config = dict(
    image_size=32,
    rotation_deg=5,
    drop_path=0.1,
    depths=[3, 4, 7, 3],
    kernel_size=3,
    stem='deep',
    avg_pool_shortcut=False,
    num_labels=16,
    init='xavier_uniform',
    beta1=0.95,
    adamw_lr_other_params=0.0013,
    grad_clip=0.5,
    epochs=6.8,
    adamw_weight_decay_other_params=0.05,
)
Rows from block 12 of a small multi-label image tagger, named by matrix and row number. Rows with one number belong to one channel. Each number is 128 + 32 x the weight over its row's rms, rounded and kept within 0 to 255. All counts start at 0. Numbers have three digits each.
After each channel's rows are labels from the 100 images, of 14976, where the channel reaches its highest value: "peak at" is the part of the image that holds the peak. Only what is clearly more common there than usual is listed. The data: simulated telescope pictures of galaxies.
# convs0: first 3x3 conv (model.blocks.12.convs.0.weight, 192x192x3x3, each kernel summed), inputs 0-63
# convs1: second 3x3 conv (model.blocks.12.convs.1.weight, 192x192x3x3, transposed, each kernel summed), outputs 0-63

convs0.37:142132093144174119156090148170149086148112057103105140126205072123188147142127160147153129049094144128151108095116111118146109114114135161104085125155081108130072114123131107126154138160100174
convs1.37:112147160172140124125094131163118112126111137084144144079089137112175122113147143099150136141121049131131135097204132106153191182123149137101137090098107171115122160179086164167133153157197165
peak at: bottom left; bottom centre

convs0.42:098101193065125156122070113132166127170125140077132119159144101117095166124098135144087102137113136131139170109122151110123152103114131089047159139131126193055123135137157089171138116153176149
convs1.42:129135126146149159084130101123107140123102153101134134163103095133144158090147181138122140155149156114104121160154187110088124106117167138153136179126090231177153118145137131130122171149152133
peak at: top right

convs0.54:115107080123156093097126145119173160137072168131171089174183046128121121092153126089143088124157127157159061140119141098117164167092123110146101186153154169136166153166144169125190124156140081
convs1.54:110140107160143107134158126184097213107095141174077093161114145133207131152098150141168135134135097085159153135123111140180142123132097146087104143095152144170138152174068106110086165051130125
peak at: middle left

convs0.116:141190166089143115096044149151136107159098125142136104184183128123134130096171145105105104178152156125135142124149157140138132144113089132153126147122162132137140116139131149090147196161140100
convs1.116:122144071143153108151124085150107153102109145134100119063106107096116106086078135134166109078131156055052093099145058127157154068066136063143110098111139151127127197077122158139138128079090159
peak at: top left

convs0.62:088148106097112173121051146124130128129037074125098138063076115119104153133162140129147102135161147142146160156092165152121158144130120150095178090156073133104113102105131185131106070217149173
convs1.62:120139149155145118141153098168139101133035135094130133087084098133140123120134126091174172111065159115077085149157126117115141114121147120159138132105118107142133091153117082187120188121073144
peak at: middle left; centre

convs0.111:143138133176175108109154126189125120152121116067140129129167111126137131105104152174193153152150135106212123123211101106168149172129169095122139143115118101197173174155134105094152111156138134
convs1.111:105098090116064132123125104127178131123138148169119186160146036145160122179117138125167152102134119086103149114054113170136090103101139193115061121187163120129140158116134147090144141155145123
peak at: bottom left

convs0.178:182128196139141121121123108166157171186134126148160113103059130118150167088162140119120136116105173133153113152085135058096095167086140090135123122136180065102116186125149149124085117090113115
convs1.178:112110182105186120136097098094170121125102168099114103099150146138095170201107117165125135100143113254114146146088123111114101099195168122123094109125136131083120140080108091111161165129147083
peak at: centre

convs0.79:155146142112159175149139134140151114145145128101172158127147138118129142129094180133122149117111158174136134112154170167135184194202130106114153072154139165169088113079101139156169161112133107
convs1.79:196121053167133112135128117162180104197130149137108183063124132120133128133138123091156148127092163111109078092125129125132095060088059178166114141143083106118113169095087169126102127118110221
peak at: bottom right; bottom centre

convs0.155:110112146043195156117172129073082123162154167100111121172148127145066078161106111150060148109045194154167166187152126178136112116105173148094145122129185147122154126183131139100125186151126156
convs1.155:162098114056093146136204166122109125152177124151093177097143071136150144098110126117131109146025121123072103158083130147171137131100120213097114091146166114102147125078195113088154153152114133
peak at: centre

convs0.104:130119092105115122157089166139104155113182143148135127117167127100144131125134199124149125133098174156128128099110065151143113145117119115096149153113072109080134069070205192151142123133130140
convs1.104:111123069078115215134114158138101106148155058115109129099184133115143129155089154065156078111079125202075157111146110106114139150154088175098146140114119116140138142148207125068105121125100118
peak at: centre

convs0.5:153161069110127068100127130111119146156117115115145143161121179125132091157117166161145123151113118169094089158098097222100043078151083149114110081131097135125165130071163144118152189170154168
convs1.5:135155103126150143241154140157191138143153136172072126065176105155094129088137157125153102132166133118102108144186128171129185120133182158129115178181177161124117191109153146117129080149062177
peak at: top left

convs0.110:152138145108143129107118056105114133149193093067148117013102201100152067080139151103158128088139161076131138119115129159112143138123122109119199137073167201107116124134180102139122162143149140
convs1.110:173155076089177170196127126097146176067131127071101131088129124146139115076156145088103135140093085146171085136071154043196104080088125122123126138150155115121118140177116121180143109117168098
peak at: top centre

convs0.135:120162183092107126107059091118124147097184112115168106129148163138116082067124163190150067094158197149100139106188084159110153130056086124127155139151103132154138106213074178137097121145071172
convs1.135:108124113108237108113116144140182168143088111072094130181092081168111144107196111099160128108110125109102060103093095114113133123170102112090116157114112146115112166111111118155162149200074092
peak at: top left

convs0.70:133165083165114105097116098141097142138194073114202141146119100073067101117107154078145139181185114115116154122167146103140131104028113114106102117139123151139096085181138065128117159139173142
convs1.70:103120047076135198129117133095155143128104071042115136131180136159096120159134141104121168085141172123151167131161177145095124135191136139132100157131149184115122139161119094118129137105127134
peak at: middle left

convs0.96:135129127152108099110117140137121177145173149115134147080125161125130094101094077181126192139131068039121150177129117121186101105119140081123149053161113154129116138145132058115168127146136114
convs1.96:117154181118102091133167107068095124105125175148118138141169116116152140114142069115102104125085103101077062088088131096108151162151140163108098099089159178174139128122067140140156181174118115
peak at: middle right; centre

convs0.144:169099134144154211129103167109179085126112087092106076065107110070092111134123144082174140166125167111118106161135142116168142175106104153112156124149130212061100173092144125133106142131118152
convs1.144:103184148128163134105130146103103077082075087128141181090103149114142129091102114052092175164113193124192093150120112121084101122178079075130127177126133152184111140074145123129126124070138180
peak at: middle left; middle right

convs0.44:106125107132137116141149124165109114125077183115155125149147188162068160079102112092103111179131113067096125080142081143154048235171097091159088137134139126164101053065080129137119101206106133
convs1.44:130132125170055138152066121123172108114113091138087137107134105145152167124103120169162097126133104133070074138190132080193171097110089174120133147128154111151087114142194129090100216183097128
peak at: bottom right; top centre

convs0.10:123110069174113125141149160098123091134148190145144148113158188114090120132118089166152090145158101146102102110070099086151127177143127094089162178117088128082152106117110137130156142195104138
convs1.10:176103113123123074161151098079129053108147136182143135166156141124086136139114118205130164148152174119101088145117078115084056140157121121145132147143164138158125125123098116154133121112131073
peak at: middle left; top centre

convs0.123:168145079103194065118089142106123155112138103125111145214138098124157073157122117108054180137127150174136139130099091216137149163119149084090150084164156092112124089156111103115143138137170108
convs1.123:140132173090160118149133147121119116105129151120095133108129126115131144114139200056123068130151067113157095091122120112097154103109141181067111183090078094155118137178162132079115068128157147
peak at: top right

convs0.91:123146074165113111117143141098153173119163163140105136081126103156168116109169084085105127165197118099105118146170114117160186115132139151119181091106131119177182149129161094070138155094119109
convs1.91:079086146097132184139181184172138148159150099096105161107137142121193119136100143111176136112137106088112153106084121125133080069127142126131065179139123154130141151107096163118164136152147136
peak at: bottom right

convs0.181:143112130123144193073159126135106100141170158096169111152147170152181174054121118136082128105157090147174117142050132190137145129160136122204145096113111109129153115071170128114081128148115106
convs1.181:152164108137145127150101125129109116196083067132132130104082125109139120140148156105183074164071149087097100118074136122146116125142136162141143146141122118111130178086176167082143133120060139
peak at: top right

convs0.34:179112127099162195153075118124147203134103163113103136078153158119197150171116090056086144128124112198124095136176123123099136161168145158153145163151107114126173089141141105066156167144133054
convs1.34:041163168141114191101150199109142114150125121136119195101130147164137125127143180150104150151110146141123136132094128126155110062111098080095076113104152162133176148178151152126146104135114099
peak at: bottom centre

convs0.48:162158188077081093091115101108158124090117161078113180134076117121120069174099140119136137177128149071144176141116125111113101115092075170108148092163110143155159160069116124095151169122157139
convs1.48:134099099132180129117213145113111135112081178149133094120199098141197110152119156091118166147136085171095127194099118137149134096073151147083115139125144117096142106103119093129142124067177181
peak at: top left

convs0.184:120153130103215099130118135132100086110123136134134119111057096097198116104102078147086084145180105151130155148087091128098111080078141131105132134181090069145137141052146115134124093161112107
convs1.184:142119116133142103098115211044171123133121122116122105026140096199110130148126150181155117171095130135116138140158180160121130147193159189151153114094176094172103169139148113125106131147130117
peak at: middle right

convs0.63:089128106118096112095060056132116134163084105134131123117136108148184131143110175151126084110148086138160130153123109145145098137073114084102121168131138153157166071153196099069119188082189089
convs1.63:151171096149106162152111120156137102077131110112136085151138143129099075049148151083142109130062153135138135169129126107110136175140095149150144137152170175161143195158165158109134089155062113
peak at: bottom centre; middle left

convs0.108:155104111152117192068155101178146131110138105073095194159182108202167077130153141157090105113162108200117111179120071126101165147109090150150117133127089113102151111072146095172158117117179134
convs1.108:085110089122135086168149171140167127176141186108107140178138077140124117137148161072089106114111111144139103163105075124145090198125063106178034103152118105151163129136133148108103141119141124
peak at: bottom centre

convs0.185:100121129130187110164088178111149147129160151144120171117120177091179146176088118155179155163149137122194079098154099082101098159139105164155132145144124115145174189117099136154091095132176109
convs1.185:107141135115150140150126136118201128095094175080101133107111082123119187125118154173085071152202140158169119114132172162187103132146134092095126106141218121102188119068136161125135112127140120
peak at: bottom right; middle right

convs0.136:103096089156118073155126112109089130099124117080114117142139130146118143161107096105113127150071186116166131177156117085094124136074113103126091119133132153188184130092172120135098145127133108
convs1.136:107101116130143194074134137145139137087106125139068126144131130162135063122147157165112068142076113175120188123136102102183137102168107161086108164121093146082176116157199159128104116119110189
peak at: bottom left

convs0.33:098130140123114143117114182160080128069163106182107081123076129137135159115125119167088112180085144089136139134081132140181105167136151123194142124153091094138159143083112125103092132083153125
convs1.33:114155111129130086102116114077112128110083104097093127085137118111137105127109191126101119085060161169205129145104105139063122146120120150093151160123116121142133103182186111117140148150139149
peak at: middle left; centre

convs0.18:141076127148076120152174135144167128141146097049110159090141220123126183113140147123133146123145140118098138134101151101075158118089141181166113103115107085100059140234135123134134048148138145
convs1.18:107165093106109147116158127122088129124146090114154089101145123153189156174154083144130137137121119172104163159058184111173143163122136151077148073101186112121113102194115114154164167078108136
peak at: top left

convs0.22:112119149142154078139071122157110163112113113139120161145076111105147162095130092160121173160141161110090134076142154138142111090114108178172064150176108129164135121087228177140170141066101150
convs1.22:068091158128140094106132138094121137120058099079137143104119066121109154110161140074205112119099114085102136081180147172110102126153164167092157101163147162083113167043160121171138130167117096
peak at: bottom centre; bottom right

convs0.15:151138126127150131137049147135197179120149107085143114106173104145126170138101168131158104161185150118159084115126134096105183154126131091148191102156149129120154173149149087163103160122120110
convs1.15:092123098132126192165125127157116086207099116116113190129070126059209137167136150136201111106125136101162096103109157152184094070166117139166112149105106128157121128180097171126132100132156136
peak at: top centre

convs0.191:199124206096165111110134166154135175137151164120142167132135075144168160154094114091166052131138170130175178111132121155155114120153108109106132205081121133137098171096131055134142166133106154
convs1.191:154132144154125099109136112089103125127062039124106130087117103117131134216134202223084080174214101134169075156077120108143129165115173104107086116146164104071164085160144213124129122137146143
peak at: top left; bottom centre

convs0.26:197151107091140109123156089066132150166078137157106115129133103128143083147135091077191137144118083108185141151145090096159120189105066153119154101135166094119144150056174129095167111158120135
convs1.26:084135164151164158145119102201101139180119132121196195110154122104159112148132125128131129166090154066106119161139153125116167111192094048182158117094134115123144085145084090184125123067154126
peak at: middle right; top centre

convs0.190:091129102112092103138102149149111092184131080154117095145175092152165143096056099115170102119133145114124052119147109109148101130115169140121087093120091115096102174179162129144162116075192064
convs1.190:112113102125099118141095134104138096102184089180104145110237126128138166086110112108137147193147078156168165068082146170147128152139015116113158106103169084175148142175153114107142055119183171
peak at: top left

convs0.169:092078151187106125140130103145107188097121133111120145203062132149151085070105124171111094102163105055098145164134135059157079158123111132124120156145109082130106179195131147155130187101159158
convs1.169:128129141098112174124118095113174163088114148080148158097159097132165090087116133153109169156200137101107174137099111158140144090130094060078077141099142136074119156133099124072187100085167128
peak at: bottom left

convs0.9:108109210111195079074108126112107113202160130110148146099169079100095125138103178141144131168125135106154159060129144186142148130198168141163169088186159135139141136044166131127122163134154159
convs1.9:128159043162114105171184102126163131176057097108146156035149128126106119144135054125168111096134149075137054193099127140162137097083068110093105129125111138125130160104085132088144118123081167
peak at: bottom right

convs0.94:126086103105118136108210127117134102134152081148099120090118203121140108163123172095080151099142099114074134158058089146096115154127107117088149126105127081144120145048127152139139180205099136
convs1.94:146135103130098120184094196128059127150161125160129126105061166127051156163151118136125129135136200152131122163120151096063079146136110143217117172144147114122073089112214132120157166112138162
peak at: top centre

convs0.30:184122118121171147094074164054088154087178140133156124124147192092066107094096102129156087171139079151098156148100135130168126152147082145117112132104046176147130121105121137104133216181115132
convs1.30:139154168125068102158199139126142031182140076156108110156098131153069167164119102153144115116120164091140113109134129135062097088129092114076085146140117100089143131122178120112104151107097066
peak at: top left; top centre

convs0.72:134149146122068099141121173128122165035140168063186109104113071152117174055129160173065116080115115146110165130081152149175108104169053075100098135165125116106158122112140121136073161121157117
convs1.72:141131130118166112151133125113114101118113107100111088128132157164097125099139152148164073127118153137097074124144106131214166125064084150104129161140119153114106150142159107102147077137046103
peak at: top left

convs0.163:124142164150138121113112123162159087080061128173150071193104154114131113135114152122155121174104112116138161129171101137123118176128181177113123127134120105159154174149172089107102131128147113
convs1.163:167142144149086146148128105108146095115133153113123155074111048095148132100104160107167082147172113135086080134189116177149113119170126155096113109146134159096114160144110164170178122156150155
peak at: bottom right

convs0.78:120115153128103175141097121140213066116079057091057137140135179145105124164120098133129185158146129097121145146122093092130118129098095108199111144139056126138143101070152157096128172138161097
convs1.78:141070093166127130116137149134127168114151135181132124117072136109225125104151133129103151144112134096116135124140148148100129171092110110107130136102091199135056179117110146101194148127131177
peak at: bottom left

convs0.41:191177140113102063130173143118090164160156147131143125082144164162099146087082073156096085157110110136159135125082117102136141119078152098087135133156162120086117128147142128126121161137154108
convs1.41:192120151119114115100152103150118108142086109130096110164227085142121164101107154093120071082059099130111099120140099139093199051113147165146138103121138141090153113173117094103125115155156127
peak at: top left

convs0.39:119152048165109146127161165070202127098187107144122152158121132136085144126095174118135067138157143102094123153112136148078152106127165130153139126136111121105126145150181122088140103192154079
convs1.39:154142195102140088125131116147082103109100163177140139091163155098151154156159069147153103127200126154135187138135131094184146121148125127128104153133123151141121109120053127105094090088139133
peak at: middle left

convs0.118:138155166171101154127153138149095077116113114158106099141227129138078131116149192138156131141127081149134100082124112110177119158127149087175131120110174125159155132142079169094085122190113118
convs1.118:088110083097104137123220125147149167100114184126148118080150141129095142061151167122124118132162136100126108144168180124080183114085155124089101156143154140126132097094136186135136086130133172
peak at: bottom left; middle right

convs0.174:102042129119089148124130158110156124139119107103124122161130101102102186156122185135135162159111191143119094110144156051111096159102133099194122159088161124120129099150140152124148098141123136
convs1.174:141107135174118145136147098087118110172115098087148153142127087166139107128115139133104113127136162161141098117139097108151147023153144084152161111152149127117132174135117126077118166083093139
peak at: centre

convs0.21:113160132144153124162196186104144073173146142126137161191116174144134092146123166082094108117127131114142078169095091136126105051154159140133105158192149144187102156049134174156152118106139137
convs1.21:159184151106165114153106076169174118084130143139111131028140106066132140152107088166124068112211069132159124155145129137098221152149102126122130144123102117162083107152109132084104134137115100
peak at: middle left

convs0.12:150109136162114123186129106108105147107110157195116101178168117104138144093113148130136159168117122108152139134140110104121113102147125107104134149111103100073067127131124134153104175088150057
convs1.12:171155145159181108144208190097126083118103130131137138124138124133105169093169102105162109116071084215121126149105146142096123154118144161123147155160110106131112112154202108170093133143133069
peak at: bottom left

convs0.142:136091135137184114147170071149203168158155169025167110124064172173099159086192126104110176119127157141153098108108110175176129133142157048153131113134093119140101143081124180133152086114153147
convs1.142:069138131140143135111160098097131146102129176163090087072105072129158130139088143179130111145089094082146111134142128124119153116100125149127136144157161139130115135086093131120081168157116133
peak at: bottom left

convs0.165:131120140133158128118116147138076135070047063090150141089123156132102151136102156089114136128117206155090150133161097131102107153087142123136127154181098105158107140047112129104125112182114112
convs1.165:167140131127128145165099099121137106077126107153145172130140185121098125084091140172152095109130101178107070091141116140162120135169165133150148126130091173079152120156163131210132160059155139
peak at: bottom right

convs0.113:155080119144089084153161128178134081134125174108140105101170140136110115159080103099079083143025104120119207105113177094073130114104139135052109170121098139127104060141165129164146146137174156
convs1.113:137083112092151100114181105126090162126145054122136109160133136176100143096174164118146173072121123178098133176095088138133124115133136186102135108172160182097155146126168133090158153168106138
peak at: bottom centre; centre

convs0.87:145119109123111161217154095115128144147109195180099113146139100144150137174106171133063135127000143135099199135153120113126144136099125126113145154132089108085087104156129086134080129139165053
convs1.87:144107156120127125112096164110121148119107124068098158097048142134130157075168163157089130095000133225135159128156146147159092126126141139119104094104110154080146145119160107116149101095121106
peak at: top centre; centre

convs0.129:093129119107130152165091134098149141146112132137147158024186138109205128126149083094146142119096157113080093075141146069171157153141153120141162125155208151104114121128173127145074156145105126
convs1.129:165144166141114173120111164115139110116132074116100109092207139141073139129074175116147179179051159141074111111115159146126120139131134124156128155095082163104159176134092125092140113157065132
peak at: top left

convs0.93:144131100138072144116092135098144113130139090137169151115115131112131158082090164180125136123128181167137192150183159162121046129145143112104143090149121076164140135092107102085169125099151139
convs1.93:133096130157108127125148104141121113116114159103117118104171131140098115122143137079182159160137126095114126139180078137130156053143089190141123159138107177092100127150146132132066105225080142
peak at: bottom left

convs0.124:128193174182102113146147157136123145178192201105124164108144090167093088143124115147055054157125142112086132104159102117087121100117133110122108105138152144107140121059134112140181130123136120
convs1.124:168094114132109058115110180139128122113063161134137144140138137126050130081159158151146130131045120110107143126168072167117080128146109100116079072120095157116058193105089127089136154101102201
peak at: middle left

convs0.158:123125136134114118135202175203107123132129139153110130160128146115108109178086130124122128149017100150145125148088103124091109139049120135125125081128110163102094139210133137142143150131127073
convs1.158:158104073146147115117167141124128117147153043169069129127149125127136124163112072171116155139112159199105184099127097167084122121109098119155145164045132119094117069122108095117180116143074139
peak at: middle left; bottom left

convs0.17:066167105084090169082137141090112122057153189120135083145135115102166124171062187146119139130154142197125097208159139136086171090158135144089135126147103082140138178163090120148151133150109109
convs1.17:146111133107090118141168112152107155154172111158142172103106183136159105162168138105129140057216088097113119137171090155150045143150123151163169104172167154129138118160217118061135103095116120
peak at: top left; middle left

convs0.67:133148122071134134140158125104162135127150215172183214152100119114105167105131184148138158166150069071128184158173200098142169068105155124122106104137126107152115199088071094095054133109123179
convs1.67:184123198140180106120149143134152134136101085084106123127133082119114095123137126119150126114167141147167148155125126177089131129089135151161153154154085163137066115146182130149209190118100078
peak at: top centre

convs0.46:149143152123096131098158186191143094103163120102149139136147105072157125127114146142095086107145104075083091081130088120136149126108092090112159074145135124158059093129075100144131141145133204
convs1.46:094107165142074084079127132095076183132118129133158150104137126133144174097160147143140094112122106110093102161135135130109111142132132160102110129170099097087072133206129152202114160128128120
peak at: bottom left

convs0.6:172070145150138140136120136148125169169114119175074105127121100133080038145133183070083143150090090101141129148110121104120126122115139153146111100114135110126093146138085085128152159089137194
convs1.6:169084110103115143077155091110139195123130164107130139162127152113195193102125129110127123113096149108177189121090114075114136114057112128083111088126141196107117152175121128052188111034163113
peak at: top centre

convs0.156:134101151178133084156178093083125108131118168171153104165255077169165146141143068165123135136041090138183141105087165147156119136089132152127091201138177183138130090119084112156114157164104135
convs1.156:127136139141105165125148112143102127085118120148131147128187137174182114111111123174114054120052123173086103054159118138124142072145188108164126111147199073135125159128078143113153127119125153
peak at: top left

convs0.92:131138100091097142125059166141194111141133170159123164122103157137217141082213100169129144143141130134132105101056100149125181094093091121152129134215130141138097110153138110146096162181083116
convs1.92:074104124146197111133124132143083177182057132101135105045125103134106105143079123151171115111137149086034131136113132102156130110119086125173099145097101099116158206096106132052131088060095149
peak at: top right

convs0.40:130121122129161139113173136101101137142127099099127134088173152128151142155131131167198123154114066126125062102117113063111158082097114151191172133168199172068136088162127131121143170115142146
convs1.40:128090098163127101111139105124137123113093113140098149083228158142138159113120124114135104098106153149174133081157126145148134109053076101105109078122146111100068140144079125165176127155186173
peak at: bottom centre; bottom left

convs0.13:141151130066123159178107139132100134101153113128126145119108112145115169152107144121166083125166172099132118150115140185122113085130127171089129162113170100150132067107179118093075154174120131
convs1.13:206118112139103119177142166146175095119163096137087163118166070120131140165130161091101152148163082229056149141148121129131077161110175192142170148134134113145144154111096174134063113123095068
peak at: middle left

convs0.125:156078127159141120180171154143148153122161165115128183128100115075085132104076137079101136104154182102126144189092095055146091080108095121162156137109084119104096139176127092129125115110129225
convs1.125:056137122063073153107164142148108124151086216075102144159106120112143074105201133173138126117097140128076120157090123113138126092193122151094131102123141129133116080128107173164145187145100107
peak at: bottom centre

convs0.68:138114137145181147093138102153146143129150104135154107032137152123103149114113089145147088104107167119174133136134095141175162122053139141094176120121125227077107152143148120116124187123112114
convs1.68:124165067164125113160166104124146148070082151109132109004182145128085111099141112116123121123044172147174164095153144149132123143131101079138150098135141065150085100164137104130128155116171146
peak at: centre

convs0.114:098134120102049149111145177109177160047158112142150150129123141134141107175171136092101127085136124121129094154106106145074185165055140133152178150100146123155110086167144075136116072162092097
convs1.114:174141144141146179121136110129087142188125090199082123137137055137127107139143123136123142136153143151066156159132132096130110164099120112152141113095163107105114092139111090122143118109133146
peak at: bottom centre

convs0.131:109161168135038148042120124104194147056161165066129136100103186162144141091099086095118185141162110158136164154195106192134050164152150109130104127148122108124125146127085156156131157178101098
convs1.131:113117109119113153141168130154166170066145084196139084113122143127105090127122100173161089112109156080102055074206128096160092162132103197144115096130122195124132126114101105125189085169070166
peak at: top left

convs0.130:071061138165070171161081081119159128108086045118125113095120149099127113132147120149109122207129099160125146149084158112057121118171132103069130159159115120133139184128123121129135112140157156
convs1.130:110120179158141128114117136145152116139089145160120130115121123125146168112167152169155184150159195144077143078189121151144136109127216119195118154120076210135140173119165131085155168090201136
peak at: top right; middle right

convs0.109:172090155162170117122132110083133140156144134138154134157136159100116108112088187138165163110152139141159158114123105125121123098086168151108135117078115196110123154153102086070156147109119089
convs1.109:099136105142072095155131164112106160165117154107169163117176171109155143108135106126141090132208104068110144116148131083151109081099145108087101150145194133077127099087147185146174143152155143
peak at: bottom centre

convs0.168:092170077095194128117073130103148083122145126118161134139109157088089076069111168086148113203170159069116191152187135147114100148162156153072139162147131127129129176145144166101110143152107138
convs1.168:077115101154108135134146153130189133118133076108117152073094156138124134069135121095150091119114096089116086126125124145098165146149097144115081174140098164127123145055139088132116130130082096
peak at: top left